{"model": "contrastive audio-text model", "dataset": "single English nouns, adjectives and verbs, spoken by a formant synthesiser in many voices", "train_examples": 78125, "time_shift_ms": 100, "n_mels": 64, "hop_length": 160, "input": "log_mel", "spec_augment": true, "win_length": 400, "tokenizer": "word", "vocab_size": 118, "loss": "softmax", "embed_dim": 256, "encoder_arch": "tdnn", "encoder_norm": "batchnorm", "encoder_activation": "prelu", "encoder_depths": [18], "encoder_kernel_size": 5, "encoder_stem": "single", "encoder_widths": [192], "text_encoder_causal": true, "text_encoder_width": 192, "text_encoder_layers": 7, "text_encoder_norm": "layernorm", "text_encoder_norm_position": "pre", "text_encoder_activation": "gelu", "text_encoder_mlp_ratio": 4, "text_encoder_head_dim": 64, "text_encoder_fused_qkv": false, "text_encoder_bias": "none", "text_encoder_qk_norm": false, "text_encoder_layer_scale_init": 0.1, "text_encoder_parallel_block": false, "text_encoder_inner_norm": false, "text_encoder_positions": "learned", "init": "kaiming_normal", "residual_init": "scaled_by_depth", "optimizer": "muon", "muon_scale": "match_rms_adamw", "lr": 0.0059, "momentum": 0.9, "nesterov": true, "orthogonalizer": "polar_express", "adamw_lr_other_params": 0.0011, "grad_clip": 5.0, "steps": 11500, "batch_size": 256, "epochs": 37.7, "lr_schedule": "wsd", "decay_fraction": 0.2, "final_lr_fraction": 0.1, "warmup_steps": 340, "weight_decay": 0.02, "adamw_weight_decay_other_params": 0.01}
Rows from block 8 of the audio encoder, named by matrix and row number. Each number is 128 + 32 x the weight over its row's rms, rounded and kept within 0 to 255. All counts start at 0. After the name is the row's rms in percent of the matrix's.
# conv: width-5 conv, dilation 2 (encoder.blocks.8.conv.weight, 192x192x5), inputs 128-159, a 5 kernel for each
conv.74 103 [123 113 104 106 100 111 133 123 129 126 112 145 152 180 214 103 107 118 160 144 170 166 134 128 117 113 106  71 121 142 123 164 160 129 120  98 123 109 121 118 181  83  91 103 125 117 147 166 164 187  88 142 138 128 120 201 161 130 147 172 126 104 105 141 190 160 197 150 152 124 124 118 128 134 157 110 120 143 184 134 123 111 126 127 116 113  96  71  70 118  88 103 163 172 175 110 164 183 157 176 180 167 111 126 139 117 153 167 129 123 203 168  89 133 100 155 147 141 149 129 165 117 127 148 173 124  86  64 136 148 114 170 128 116 141 206 219 172 162 114 196 165 129  91 141 157 132 112 126 159 172  95 113 158 157 130 108 104  92 105]
conv.75 100 [143 131  99 119  93 103 116 150 117 118 178 119 163 109 142 117  92 139 159 218 150 104  90 113 144 115 141 138  67 123 161 178 106 135 112 122  91  96 144 205 138  96 120 152 108 124  79 119 139 111 181 121 133 109 111 162 138 136 122 110 117  81  69 171 137 160 142 117 142 133 130  98 138 182 112 172 167 139 142 129  88 139 181 136 149 110  92 173 221 196 131 116  98 103 178  57  99 131 106 134 184 117 107 109  98 114 137 135 144 168 139 156 100 124 124  59 109 161 129 182 103  89  91  54 101 103 102 136 126  98  68 120  88 100 130 103  98 122 119 174  95  99  98 174 241 174 128 174 148 132 150 144 122 137 154  99 114  74  98  89]
conv.76 103 [185  86  91 117 170 132 158 147 166 196 191 174 156 147 133 127 139 100 177 175  97 104 133 142 182 152 120 139 118  83 123 162 107  92 133 153 137 107  79 144 147  80 130 183 135  89 135  72  80 186 149  97  75 109 140 125 110  86 116 133  57 121 141 172 161 153  69 119  90 190 117 113 107 123 125 125 115 163 140 120 104 110 131 131  58  98 225 215 167 156 172 139 132 149 154 109  90  96 103 121 113 119  88 124 148 130 172 128 114 124 171 132 150 118 137 110  99 127 134 147 156 155 185 159  53 144  61 147 198  95 110 138 132  96 176 112 152 119 183 166 174 125 112  82  90 138  90 103 159 122 105 148 177 191 152 124 130  80  76 101]
conv.77 095 [148 125 166 140  91 124 159 127 160 177 176 213 116 109 125 117  97  69 132 106  97 127 133 103  84 120 104  66 131 141  62  85  89 132  91 112 100 115 124 122 162 157 145 111 105  94  86 111 132 112  81  92  93 135 110  99 147 102 112 118 209 178 160 145 155 140 129 140  87  85 101 111  70 121 146  94 116 132 151 136  87  81  89 129 142 137 105 147 159 104 196 186 171 153 137 106 141 122  71  85  94 118 156 134  89 140 157  93 105  81 150 185  95 123 143 166 166 150 121 139 182 128 139 110 167 163 141 165 157  85 158  86  83  94 131 170 167 130 142 104 154 108 106 112 134 189 144 123 127 143 127 119  93 139 123  94 123 120  92 126]
conv.78 098 [178 115 108 145 165 175 185 151 169 195 137 206 157 140  86 160 146 175 150 145 120 121 117 143 134  69  60 169 128 154 108 112 147 112  76  76 112 108 115 112 123 107 146  98 107 128 154 105 114 177 105 133 160 130  96 119 160 147 145 116 138 153 149  85 184 138 176 146  73  72 167 171 148 152 129 132 156 127 118  84 214 173 188 134 159 121 100  67  44  65 164 133 111 142 139 156 127 142 144 196 117 118 121 127 143 182 127 120  86  81 171 163 131 108 197 167 143 124 102 130 100 127 145 149 113 113  75 121 143 182  73  67 110 123 141 183 187 127 158 121 203 198 189  92 120 152 104 103  64  68 112 100  71 122 116  92 151 111 155 173]
conv.79 096 [106 130  56 145 193  43  86 186 151  95 110 114 175 140 120 216 114  99 138 222 126 126 150 104 163 126 176 160 174 116 149 186 148 107 123 107 109 125 140 128  97 162 138 158 160 138 123 138 129 124 181 154 163 133 148 115 110 139 125 133 161 159 115 109 106 123 144  98 143 207 141 175 146 169 176 158 139 160 115  95 102 130 165 144 131  75  94 113 149 187 138  39 178 162 112 104  98 151 161 164  85 110 107 109 126 112  81 127  95 137 111 162 155 146 200 219 184 134 102  95  92 136 173 177 180  71 160 172  97 126  54  59  70  38  97 144 157 172 112 159 114  66 114 104  93 135 101 158 154  97 115  96 128 156 131 110 151 173 176  83]
conv.80 101 [120 113 155 135 156 147 190 161  90 113  68 130 131 114 115 110  83  98 138 138 121 151 122 138 136  54 119 141 151 137 112 165 188  96 114  82  89  97  88 115  74 101 102 116  96  65  48 133 148 197 155 154 122 107 143 127 118 139 102 106  96 110 131 110 182 142 145 114 119 130 167 171 136 147 114 166 123 113 126 146  36 121 139 177 142 123 121 131 117 167  84 109 203 128 121 152 137 113 126 148  70 182 148 107 115 131 147  59 110 185  98 155 109 111 146 107 112 131 130 120 174 109  75  89 145 152  69  90  30  95 164 120 141 122  90 176 169 126 123 110 120 108 139 135 112 115 124 122 103 102 159 158 122 113  73  51 101 145 163 132]
conv.81 102 [ 77  84 145 132 114 138 165 119 108 156 192 124 138 129 162 127 114  79 104  81 126 153 140 142 133 186 153 143 153  99 117 122 110  97 112 128 117  97 127  99  75 116 175 135 124 144 119 112 132 134 115 127 144 118  87  80  99 146 172 118 235 128 165  83 115 115 155 123 139 115 101 141 146 154 119 164 128 126 146 175  92 142  78 113 144 166  93 123 159 167  90 130 105  80 161  77 126 143 138 128 111 120 129 116 115 192 112 105 128 130  98 172 122 109 101 202 170 107  77 130 148 169 115 101 122 103 110 128 113 197 164 106 113  86 136  89 108 111  87 134 163 111  92  76 148 160 148 112 137  82 153 106 116  95 112 111 146 109 126 140]
conv.82 097 [182 128 141 114 160  83 124 142 131 163  68 104 150 138 108 143 114 108 149 108 140 156 139 136  90 112 140 106  69 112  84  91 107 139  99 106 153 161 141 149 124  98  67  92  82 135 147 165 138 113  91  99 158  82 111 190 209 192 167 133 255 200 174 168 159 128  89 149 108 117 107 101 131 111 129 124 137 186 177 175  97  87 129  94  88 104 102 102 155 181 170 143 138  79 142 106  82 108 127 183 158 138 169 169 129 116 145 101 101 152 204 140 157 105 134 189 146 141 126 178 106 109  89 124 113 142  94 121 127 180 143 143 114  98 183 180 118 133 118 124 152 157 179 121  96 130 134 138  99 102 148 158 113 115  97  88  94 119 172 159]
conv.83 098 [159 127  93 127 186 119 111 114 156  92  91 102 101 127 126  89 121 154 154 148 118 120 118 107  82 147 129 108 140  78 131 143 127 124 145 118 142 131 128 117 136 109 146 155 191 170 127 111 166 109 141 133 119 111  91  98 134 143 137 161 178 120 120  73 148 120 133 139 183 134 147 157 122  93 105  78 103 143  79  69 170 115  89  62 170 133 139 144 111 153  60  87 131 161 118 157 118  87 113 132 100 173 108 115 107 114 116  62  95 175 111 142 147 138 191 102 142 166 141 135 108 156 159 136 152 176 144 113  81 193 125 157 141 133 129 145 146 125  70 156  99 136  91 136  78  99 139 190 144 142 154 111 137 138 222 208 120  99 116 113]
conv.84 096 [ 85 143 148 151 130  87 133 148  96 130 123 144 109 167 152 234 133  86  61 143 122 114  96 149 177  98 201 155 118  76 126 154 144 122 197 201 174 155 109  53 185 100 134 121 148 129 101 106 156 154  85 124 166 198 146 105 114 107 123 120 101  70 104 109 211 143 150 105 101 153  62 103 165 155 206  94 110 117 134 133 107 130 139 136  98 187 184 123  65 150 156 154 139 127 144  79  92  95 112 162 128 119 150 121 127 104 135 145  96 219 181 139 111 182 154 149 173 150 106 106  84 107  83 129  99 141 167 161 140 164 137 167 126 101 145 141 125 190 183 154  75 141 129  79  86 162 120 157 138  85 156 149 123 136 129  69 125  83 116 175]
conv.85 096 [148 123 149 129  91 178 121 136 125 130 175 139 130 101 169 194 189 122 106  85 144 168 123 145 123 127 121 121 113 149 178 175 128 163 187 122 101 117 138  88 121 142 156 135 166 132 172 163 174 174  97 181 165 199 156 165 178 175 139 131 189 150 135 168 158 105  82  92 162 138 188 160 126 192 163  43  59 136 122 148 125 149 125 137  56 132  70  85 131 156  90  94 151  86 170  89 122 160 180 172 148 161  94 111 105 190 127 121 102  94 138 141 131 140 125 192 157 134 152  87 242 161 110 104 136 144 120 118 138 126 151 123 139 111 105 106 132 126 101 160 193 161 187 115  59 104 107 123 130 126  37 114 111 124 173 170 157 120 113 123]
conv.86 097 [244 220  86 146 215 121 154 127 154 134  99 122  89  58  77 154 127 123 105 106 162 132 116 111 118 102 119 104 139 141  84 128 119 118 179  91 160 121 129 168 145 137 136 137 146 109 125 148 174 172 118  91 104 114 134 128 122 141 120 141 119 104 144 154 107 169 155 120 146 171  79 158 192 194 163 140  98 115 159 169 125 136 148 134 123  85 172 149  99  95 103 120 132 129 116 108 171 181 153 197 162 136 106 134 192 104 126 154 137 132 168 133 138 163 147 182 168 166  99 144 138 148 183 143 169 101  73 134 138 152 160 145  92 106 145 140 163 171 173 158 146 127 161 149 206 135 160 136  92 149 105 169 130  75  93 103 103  93  75  92]
conv.87 101 [138 125 155  91 107  57 123 119  96  88 106 141 172 136 131 128 152 123 131 170 118 118 125 148 159 138 194 138 133  98 209 171 199 127 104  92 122 133 143 131 127 123 123 122 145 144 121  92 132 138  84 132 112  90 183 123 105 112 111 130  85 123 154 145 144 143 106  69  61 102 109  98 143 202 152 112  85 122 155 229 133 151 122 170 136 106 127 111  87 111 152 179 162 141 168  99 118 152 144 150 135 125 151 131 104 131 156 109  81  75 138 120 129 115 124 103  88  52  91  80  97 137 151 114  48 142 115 160 137 103 150 147 145 193 142 124 112 101 128 139 130  93 112 150 190  94 114 138 158 174 122  74  94 165 174 145 136 144 156  89]
conv.88 097 [109  65  77  86 129 142 123 130 184 133 104 164 125 151 148 156 138 118 138 144 177 174 158 188 160 146 171 151  99  61 139  92  70  99  77 152 127 130 145  53 120 157 134 133 145 148 114 155 169 192 171 154  91  98 100 144 149 155 103 115  63 144 121  72 133 139  91 124 134 162 121  82 136 127 112 126 146 134 146 134 159 110  64 130 161 105 126  92 133 140  86 126 105 123  92 164 153 136 106 120  94 110 168 181 163 124 173 130 108 195 137 108 126 133 151 133 129 117 112 115 176 193 165  96 133  83 101 179 153 131  95 114  87 124 165 113  75 139 159 150 104 152 132 108 164 121 141 134 138 142 156 116 139 119  86 151 154 107 133 153]
conv.89 097 [115 104 134 105 152 173 211 152 129 120 115 128 161 163 104 124 132 152 178 111 133 112 109 122 111 131 149 187 102 135 149 154 135 153 205 123 122 151 163 122 148  93 128  70 138  94 115  74 123 160  78  84 126 108 116 155 125 114  99 123 163 138 124 151 125 120 117 163 129 133 118 146 141 172 159 136 106 167 181 217  94 121 155  93 129 102 179 160 155 123  97 140 200 128  88 109 118  75 162 158 134 129 116 137  70 153 138 150 163 150 113  81  93 127 113 124 164 187 125 127  91 100 103  62  58 104  91  89 122 157 176 137  95 135 121 113 168 143 186 166  83 176 184 117 105  99 102  78  95  95 131 148  81  92 128 218 187 120 102 105]
conv.90 104 [104 144 102  97 153 192 170 111  99 102 147 138 128 103 174 178 139 106 142 145 173 189 176 136  89 143 121 102 129 109 117 104 110 137 186 124 173 182 115  97  98 163 137  85 135 102 151 105 122 139 156 132 112 115  75 152 150 122 136 144  83 131 120  96  95  87 144 117 112 199 192 199 130 141  89 102 116 155 118 138 101  70 117 129 146 102  66 103 158 193 114 152 185  94 152  93 109 124 117 111 130 160 171 166 170 123  67 105 117 138 100 114  73 119 206 209 185 173 125 110 101  98 141 102 132  32 122 129 146 167 123 110 106 157 134 138 147 150 109 213 122 105 122 106  84 152 120 134  98 118 153  87 122  94  89 133 130 156 143 116]
conv.91 099 [126 126  75 114 133 177  84  94 255 104 124 107 188 136 158  91 111 193 111 158 103 141  86 110 156 160 142 202 111 115 116  83  94 163 170 118 135 129 109 152  93 132 123  53 137 127 113 115 146  81  50 104 117 147  87 125 131 114 114 120  72 146 200 148 157 113 159 142 140 138 138 158  98 157  53 165 128 133 105 130 160 117 108  60 116  98 131 151 133 115 163 107  61 136 148 158 139 167 107 148 161 161 118 103 170 128 139 144 146 109 126 164 144  62 122 106 118 222 184 153 156 185 156 134 123 129  88 255  75 156 152 128  93 124 127  86  61 131 131 179 118 121 109 130 169 115 121 131  47  96 135 132 130 105 166 137 166  99 151 123]
conv.92 107 [124  81 127 111 101 177 130 131 102  56 149 110 117 151 178 113 130 108 120 127  88 101 124 152 174 139 122 132 147 111  72  99 117  94 104 177 118 109 116  76 133 131 139 152 200  88  89 141 110 142 139  88  89 129  86 150 177 134  97  93  58 116  88 128 124  91  64 120 144 155 124 138 106  65 103 116 159 154 152 159 136  94 147 107  90 117 119 148 181 244 195  88  94 155 155  33  77  85  88  45 159 131 121 108 179 192 192 163 164 195 124 122 111 116 124 132 142 152 139 123 203 138 113 106 167 183 157 119 165 157 109 124 150 121 158 155 167 110  90 101 128  99 109 108 132 112 153 136  94 107 112 131 151 113  64 121 119 115 156 151]
conv.93 102 [146  64 128 158 168 122 121 149 181 123 127 127 100 131 127 111 169 116 120 145 185 121 115 120 109  83 164  99  66 129 165 136 103 122 141 165 138  65 123 185  96 132  82 121 118 133 119 116 114 201 156 154 120 125  75 157  91 125 124 150 165 145  68 147 132 130 116 164 128 164 226  86 123  96  73 182 213  84 120 144 128 200  97 119 151 159 124 129  98 118 131 131 118  99  60 110 166 111 142 127 163 127 147 116 117 150 182 117 116 161 122 141 134 115 100 154 161  97 118 177 171 149  94 112 112 186 132  78 123 100 105  63 105 142 132 168 175 140 133 164 118 203 103 105 112 130 163 114  60 126 126  99 129 129 143 151 102 129 121 125]
conv.94 106 [128 145 146 152 121 122 140  87 139 141 116 134 130  93 100 147 137 108 139 136 111 112 121 122 153  86  81 109 118 147 105 164 156 149 108 125 156 140 148 210 116 128  68  11 120  59  91 106 111 122 154 128 115 175 172 135 113 128 139 141 172 145 116 126 166 112  90  87 131  98 211 150 130 160 114 137 148 124 135 165 117 128 123  86  98 140 110 153 167 220 120 158 111 119  82 124 119 113 136 169 141  73 121  83  72 165 127 172 171 194 114 152  96  85 130 206 145 157 133 131 128 157 135  75 139 176 127 103 107 148 140 104 156 175 185 148 135 111  81 108 149 125 144 139 100 122 103 108 142 151 105 118 141 139 132 103 124 141  94 131]
conv.95 101 [ 77  93 149 189 152 161 209  98 159  93 169 171 108 118 109  97  93 112  83  42 150 190 120 110 181 130 118 119 150 129 130 143 109 126  79 174 142 130 120 153 123 123 146 188 159 107 157 144 203 185 160 139 136  71  98 117 143 100 102  81 221 122 176 119 108 142 127 168 145 135 185 212 111 122 139 167 191 152 122 129  64  97 129 130  85 142 157 143 132 172 151 121 126 149 166 116 147 188 187 163 114 105  76 147 211  93 135  87  82 122 129 138 164 154 119 134 168 163 113 101 169 187 109  69 106  96 115 187 104 148  77  96 134 115 146  83 114 115 127 101 105 105 149 159 118 136  75  72  96 108   7 100  80 121 150 144 171 157 155 157]
conv.96 106 [117  85 133 135 134 190 100 153 164  80  99 118 117  58 140  91 183 117  85 166  75 114 122  94 138 134  69 131 135 158 166 162 136 154 146 128 118 149 149 161  94 129 128 104 113  89 133 179 111 150  93  97 115 124  64  80 144 114  70 176 107 137 205 167 198 130 125 139 166 130 123 126 190  92  99 107 132 155 107 105 117 133 117 122 107  88 137 132 129 148 161 112 102 166 145 104 109 143 133 148  90 123 125 142 141 170  97 115 113 147 162 121 132 159 137 139 107 153 111 146  45 126 174 126 117  82 116 117 122 135 195 124 130 142 131 120 164 149 116 115 134 108 135 123 111  94 147 146 123 112  94 128 138 130 123  95 108 124  90 139]
conv.97 104 [ 87 117 104  89 193 140 113  69  88 167 151 152 145 172  91  53  99 169 101  70 134 102 142 140 155 165 183 140  59 140 112 103 140 101 117 167 128 151 186 217  87 101  80 117 188 142 134 137  78  45 144 155  89 122 171 170 112 192 182 119 131 134 143 159 151 120  84 164 128 161 178 156 162 166 173 169 128 114 138 119 175 138  84 101 105 105 104 138 100  82 121  95 136 174 106 186 164 110 111  93  83  99  83 162 118 130 155 152 147 148 116 110 152 138 201 117 129 130  73 163 138 211 176 148 191 139 133  83 142 133 117  90 110 117 154 143 140 136 160 119  83  89 122  95 128 140 176 174 132  96  63 126 170 123  92 109  84  91 136 113]
conv.98 096 [ 76 106 116  94 125 156 128 140 179 128 121 125  98  98  93 163 145 128 129 141 138 139 114  85  65  66  61 120 147  73 178 153 153 128 154 133 162 186 172 124 127 139 128 115 143 114 140 131  78 101 178 105  67  85 122  93 156 167  84 110 129 135 156 121 143 134 109 130  89 114 131  80  97  88 102 106 118 129 115 110 120 132 137 134  56 118 152 145  77  96 192 161 156 204 177 105 143 125 127 170  95  94 113  55  30 148 119 167 167 142  51  93 153 118 165  71 114  90 147 185 127 119 150  84 200 178 113 109  70 150 152 100 129 134 188 130 117 136 134 136 144 130 127 132 129 145 186 132 162 152 153 163 210 165 176  90  79 105 101  89]
conv.99 094 [165  69 126 195  95 144 142 158 163  61  92  76 114 144  83 104 110 154 112 119  89 102 131 128 158  89  91 145  88  95 112 108 101 101 126 106  71 125 194 164 106 125 103 119 113 106 132 144 149  89 130 112 112 129 121  80 117 133 135 134 113  93 134 184 142 180 145  80 126 113 136 157 142 118 101  94  93  69 130  94 140  98 160 107 102 127 132 145 191 135  48 140 112 153  87 104 140 110 151 135 146 153 135 124 148 133 133 167 144 175 204 160 125 182 140 136 150 198 133 145 125 110 171 177 128 137 132 114 105  93 119 146 193 135 131 132 130 143 144 179 105 127  93 122  62 105 185 158 122 120 140 156 186 138 173 113 130 161 179 112]
conv.100 094 [158 103 163 132 124 129 132 127  93 176  81 149 110 121 135  52 135 112 124 120 159 103  86 144 156 182 190 131 120 164 130 119 131 171 154 191 132 111 142 172 221 144 136 124  65 133 117 135 128 192 175 149 146 144  98 117 101  77  86 100 184 141 102 168 115 139 101 131 127  91 167 183 185 128 161 163 113 136 125 105 151 143 123  93 103 119 107 109 119 108 159 142 126 162 103 154 138 113 111 138 102  97 120 161 200 106 119 136 123 102 172 102 137 147 135 116 111 156 154 136 144 104 124 104  71 218 107  71 127 168 150 132 156 122 130 101 150 184  96  80  90 103  76  77 168 195 179 179 163 130 182 112 101  67 106 137  95 100 106 106]
conv.101 100 [140  77  95  82  93 209 177 152 187 131 151  92  64 114  90 119 127 124 124 143 101 130 137 164 167  97  88  44 138 143  74  62 140  86 122  97 108  85  87 113 131 137  56  74 104 145 158 171 161 159 108 111 157 113 160 124 136 137 104 130 110 150 168 104 114 108  92  89 131 145  30  97 165 162 163 135  83  84 104 132  96 110  98  95  71 195 169 188 126  95 151 156 110 149 143 133 136 142 190 159 119 214 132  87 141 113 152 149 143 143 125  76 116 110 127 104 153 117 132 129 125 131 139 138 157  86 113 101  95 203 171 116 123  86 109 164  92  93 103  86 143 149 153 127 135 116 197 176 148 133 123 175 189 122 122  86  95 110 119 140]
conv.102 096 [161  99 145 143  99  63 113 125 124 148 197 180 147 155 207 117 204 115 172 123 106  61 137 144 201 160 156 107 110  88 110 127  96 140 215 161 131 176  97  79  81  78 111  84 153  97 107  64  72 143  98 129 179 151  79 118  96 117 149 116 149 198 124 105 115  98  81  96 145  93  77 129 150  92  98 194 191 152 141 114 125 108 134 115 117 132 118 149 150  86  77 108 138 128 167  65  73  95  54 159  95 118 112 118 180 153 117  57 141 174 109 101  84 124  74 115 207 122 121 103  99  78 122 166 226 116  87 124 158 164 156 134  77 120 168  67 121 145 138 149  93 140 175 155 110 130 148  90  72 160  74 110 129 105 199  97 110 150 142 189]
conv.103 096 [133 121 121 135  99 151  90  82  72 111  76 104 140 133 152 108 121 135 127 147 171 162 173 141 140 147 163  73 132 139 201 171 157 145 140 141 114 111 125 129 102 173  87  69  68 168  89  94 166 124 120 135 127  94 114 129 101  93 105 130 127  95 109 139 121 112 117 152 137 125 163 108 155  72  80 168 130 129 144 128 196 192 140 130 108 109 138 124 160 162  85 105  38 127 113 207 148 116 129  93 181 176 111  78 100 169 151 161 186  99 129 157 123 113 137 105 135 157 160 115 108  82  95 107 127 138 119 125 156 174 136 152 151 150 149 131 203 136 143 131 112 110 104 126 117  86 119  75 104 112 136 163 144 126 117 187 132 120  95 136]
conv.104 100 [158 165 134  91 116  70 114 102 111 140 154 142 168 155 138 126 131 132  80 113  94 119 135 143 139 103 144 164 107 148 101 152 146 106 103 182 130  61  78 149 174 162 200 100  69 134 160 104 131 165  72 142 162 142  98 139 145 153 163 130 127 118 131 138 123 127  93  98 132 113 172 169 129 157  96 163 159 210 150  54  69  83 131 112 153 193  91 125 142 193 154 127  96 128 123 119 145 139 103 148 118  94 150 134 101 205 124  90  77 207 127 100 116 164 149 138 122 126 127 109  76 129  94 112 125 115 129  95 107 107 158 137 140 123 141  92 118 127 142 141 147 106  95 128 153 171 195 156 125  62 131 122 149 102 101 114 133 131 127 133]
conv.105 106 [123 142 157 122 141 186  89  78 165 182 220 178 161 125  80 170 119 162 120  74 143 102  98 117  92 145  86 158 166 173 147 178 140 134  78  84 107 111 111  99 169 172 179 111 170  91  94 105 118 105 121  86  97 117 113 131 151 152 106 111 176 157 114 100 125 142  85 199 129 130 172 171 155 139 132  99 147 160 128 132  96  95 151 161 174  70  72 127 159 118 190 140 121 131 102 111 113 116 154 141 158 182 173 146 155  97 101 127 140 154 180 146 161 159 146 148  95 113 106  70 135 153 134 164 192  56 117 126  91 123 146 137 133 116 118 138 129  97 109 136 124 137 124 112 115 149 141 119 116 165 122 130 138 118 139 128 140 168 161 158]
conv.106 100 [ 70 108 125 144 176 129 132 175  97 123 115 130  88 113 138 155 139 115 124 129 118 113 173 172 160 145  91 111 115 109 161 144  55 127 141 159 126 109  98  92 148  82 216 114 124  86  82 134 177 144 122 121 156 153 135 139  90  97 118 131 143  89 122 150 108 146  93  98 132 168  46  89 122 177 185 113 154 103  74 107 138 148 200  80 124 108 127  92 117 137 151 140  87 111 123 140 147 144 143 206 168 167 135 195  87 136 115 111 131  69 129 117  95  97 153 131 128 115 102 175  82 154 142 116  93 102  69 125 126 119 146 155 187 148 111 120 109  92  99 115 186 146 126  82 110 196 108  69 149 147 121 160 147 184 187 134 107 104 126 156]
conv.107 101 [139 110 121  88  86 196 132 152 100 129  78 116 174 136 138  83 156 110  92  79  82  76 118 116 105 103 187 156 125 150  91 160 135 100 116 108 143 139 112  71 129 139 102  85 180 149  85 140 107  54 159 136  91 134 134 119 128 129 145  87 137  44 146 227 206 151 156 108  93 155 162 111  70  90 107 131 137 127 153 123  89  74 153 170  78  41 122 127 108  96 176 122 109 148 119 138  88 118 177 116 162 132  88 108 110 119 131 124 141  81 147 181 113  97 127  95 118 115 151  95 128 148 141  80 123 117  92 178 103 130 136 131 132 155 157 115 117 141 104  49 114 154 122 122 113 142 174 170 136 100 145 145 139 145 101 126 125 143 165 129]
conv.108 100 [ 91 113 138 130  87 134 145 117 130  75 191 128 192 115 158 172 168 170 156 177 155 128 157 122  84 101 181 154  90 129 149 165 136 126 109 160  96 105 146 144 151 134 120 146 160  79  34  82 173 179 135 143  78  84 128 179 120  87  88  98 181 103 166 175 168 172 154  87 146 128 109  82 108 132  79 154 113 117 113 107 138 127  84 109 126  94 148 201 160 173  93 111  77 128 183 144  83  52 132 152 125 135 145 104 120 153 162 160 117 186  86 131 102 133 102 134 137 163 138 177 106  95 114 111 100 142 137 114 117  70 123 127 146 114  91 158 138 161  86 149 173 125 110 111 105 118 126  84 149 152 129 165 162 134 172 108  88  74  72  79]
conv.109 098 [125  81 129 112 165  89  86 190 141 117 112 133 123 116 164 114 121 101 129 160 114 121 163 141  85 128 114  95  91 149 171 109 128 100 108 114 130 102 123 167 177 127 152  95 148  86 115 158 177 166 130 112 143 138 100 123 123 112 146 113 105 154 181 102 129 112 107  94 102 182  79 163 199 130 136 130 149 144 136 125 162 117 101 158 180  98  93 124 101 138 156  70 157 171 113 109 111 161 147 117 134 154 163 151 110 125 119 143 154 107 128 132 109 154 179 112 128 116 147 131 121 187 198 127 125  81  37 130 153 164  84 105 115 137 172 106  75  39 166 127 126 142 185 150 142 122 177 150 166 116 171 110  59 149 110 129 112 164 181 110]
conv.110 099 [107 127 101 154 122  99 100 108 194 196 100 106 114  98 100  97 129 168 128 214 163 128 144 148 113  97 170 134 134  97 130 128 116 103  66 175 115 118 129 133 110 150 161 138  71 156 136 108  78  60 128 164 153 149 133  81  71 132 125 153 120 132 123 119 114 116 121 136 172 201 119 117  91 145 151 161 151 169 112  72 168 122  93 128  80 117 103 132 114 127 125  88 103  93 202 150  98 112  85 144  93 176 181 148 159 170 122 120  89  87 138 103 121 118 188  57  95 156 162 132  81 119  78  92  95 235 147  92 101 146 118 143 166 186 100 151 134 139  92 113 113 124 142 197 177 134 147 121 108  97 182 105  69  84 106 108  98 109  81  94]
conv.111 106 [135 128 134 131 108 142  84 125 153 140 179 128 133 105 158  89 111 119 104 113 159 146 139 142 116 125 176 183 116  89 117 126 115 137 126 231 168 160 193 119 137 109 102 148 129 145 136  98 107 140  99  83 124 113 187 158 153 155 117 130 147 165 169 127 133 129 111 135  77 144 150 129 131 130 146  99 111  82 100  82 169 160 144 165 124 183 136 131 146 163 114 140 147 103  69 121 119  89 125 127 149 103  78 117 122  91 105 130 149 121 125 123 111 126  69  42  86 128 128 155 122 129 132 134 168  82 120 121 152 110  59  87 139 161 149  58 119 141 126  95  71  69  72  81 128 105 112  93 108 151 167 130 109 136 136 126  83 103 124 128]
conv.112 099 [162  89 114  86 122 145 108 119  97 136 236 182 117 140 153 130 146 131 164  97 144 104  78 105 142 110 152  92 118 142 140 166 171 168 134 149  93 138 150 110 143 157 165  69 196 147 137 151  99 107 100 134 124  91  71 167  87  97 140 121 141  82  73 106 119 176 139 104 146 159 112  78 175 121 106 136 137  90  93 102 127 163  97 143  36 124 134 120 134 125  87 123 121  75 127 164 147 129 116 105 144 102  97  47  88  96 124  92 141  94 120 100  70 115 114 116 201 154 132 145 188  92 174  90 126 167 158 147  94 160  80 104 133 184 220  83 131 130 170  92 106 106 160 105 107 178 217 158 172 116 146 165 159 120 146 148 136 142 108 103]
conv.113 100 [151 165 180 141 132 157 156 160 107 102  90 126 119 119 115 103 143 128 148 224 179 109 126 120 122 117 161  98 118 156 116  36 129 170 180  93 142 176 167 130 189  82  52  96 143 133 120 126 109 150  47  72  88 107 111  98  96 128 113 145 175 122  91 103 214  69  75  99 134 205  99  78 136 113 150 133 132 114  96  90 120 109 121 144 127  86 110 142 137  87 168 155 147 142 143 123 136 127 166 164 191 137 112 138 150 122 148 149 134 111 123 110 155  87  88 115 109 109 119 137 132 134 120  94 109 163  73  98 112 113 122 158 111 101  85 117  91 108 133 148 139  83 136 180 165  81 125 180 171 154 131 107 171 176 158 138 118 109 147 154]
conv.114 102 [126 129 129 103  70  74 154 115 132 112 124 108  93 184 153  88 105 143 122 168 134 114  90  77 111 146 129 170 129 151 180 116 112 160 200 198 143 136 134 165 166 128 125  86 132  86 122 113 150 109  97 119 152 136 112  86 114 119 109 157 138 110 151 148 120 173 120 103  49 138 134 155 148 158 170 111 109 138 137 131  92 131 140 114  48 160 190 142 127 182 128 128 166 142 151 134 105 135 119 119 136 151 102 103 129 144 158 107 123 201 136 106  90 108  57 166 192 151 131 145  96 164 154 116 150 150  52  46 140 156 158  86 110 165 127 120  95  75 102 111  66 107 128 123 199 116 119 122  81 128  55 110 114  95 104  91  74 107 141 130]
conv.115 098 [ 99 131 105 113 118 152 166 135 125  90 161 117 104 136 156 195 118 131 142 195 102 117 102 144 131 109 124  73  71 148  92  61 125 165 103  93 101 110  95 178 124 150 162  94 123 114  97 119 144 181  86 183 160 124  83  95  74 116 116 120 133 107 128 192 162 116 126 115 162 122 118 193 145 124 119 149 131 127 110  75 173 114  99 149 136  85 104 106 116 152 167 124  92 125 164  88 127 112 110 136 133 119 144 113  76 120  94 146 117 109 161 153 129 128  93 195 139 143 145  87  75  87 123  89  91  80 128 110 153 101 115 103 127 120 149 218 143 134 130 108 181 145 127 127 189  66  96  72 155 181 151  79 149 175  85 139  98 144 202 153]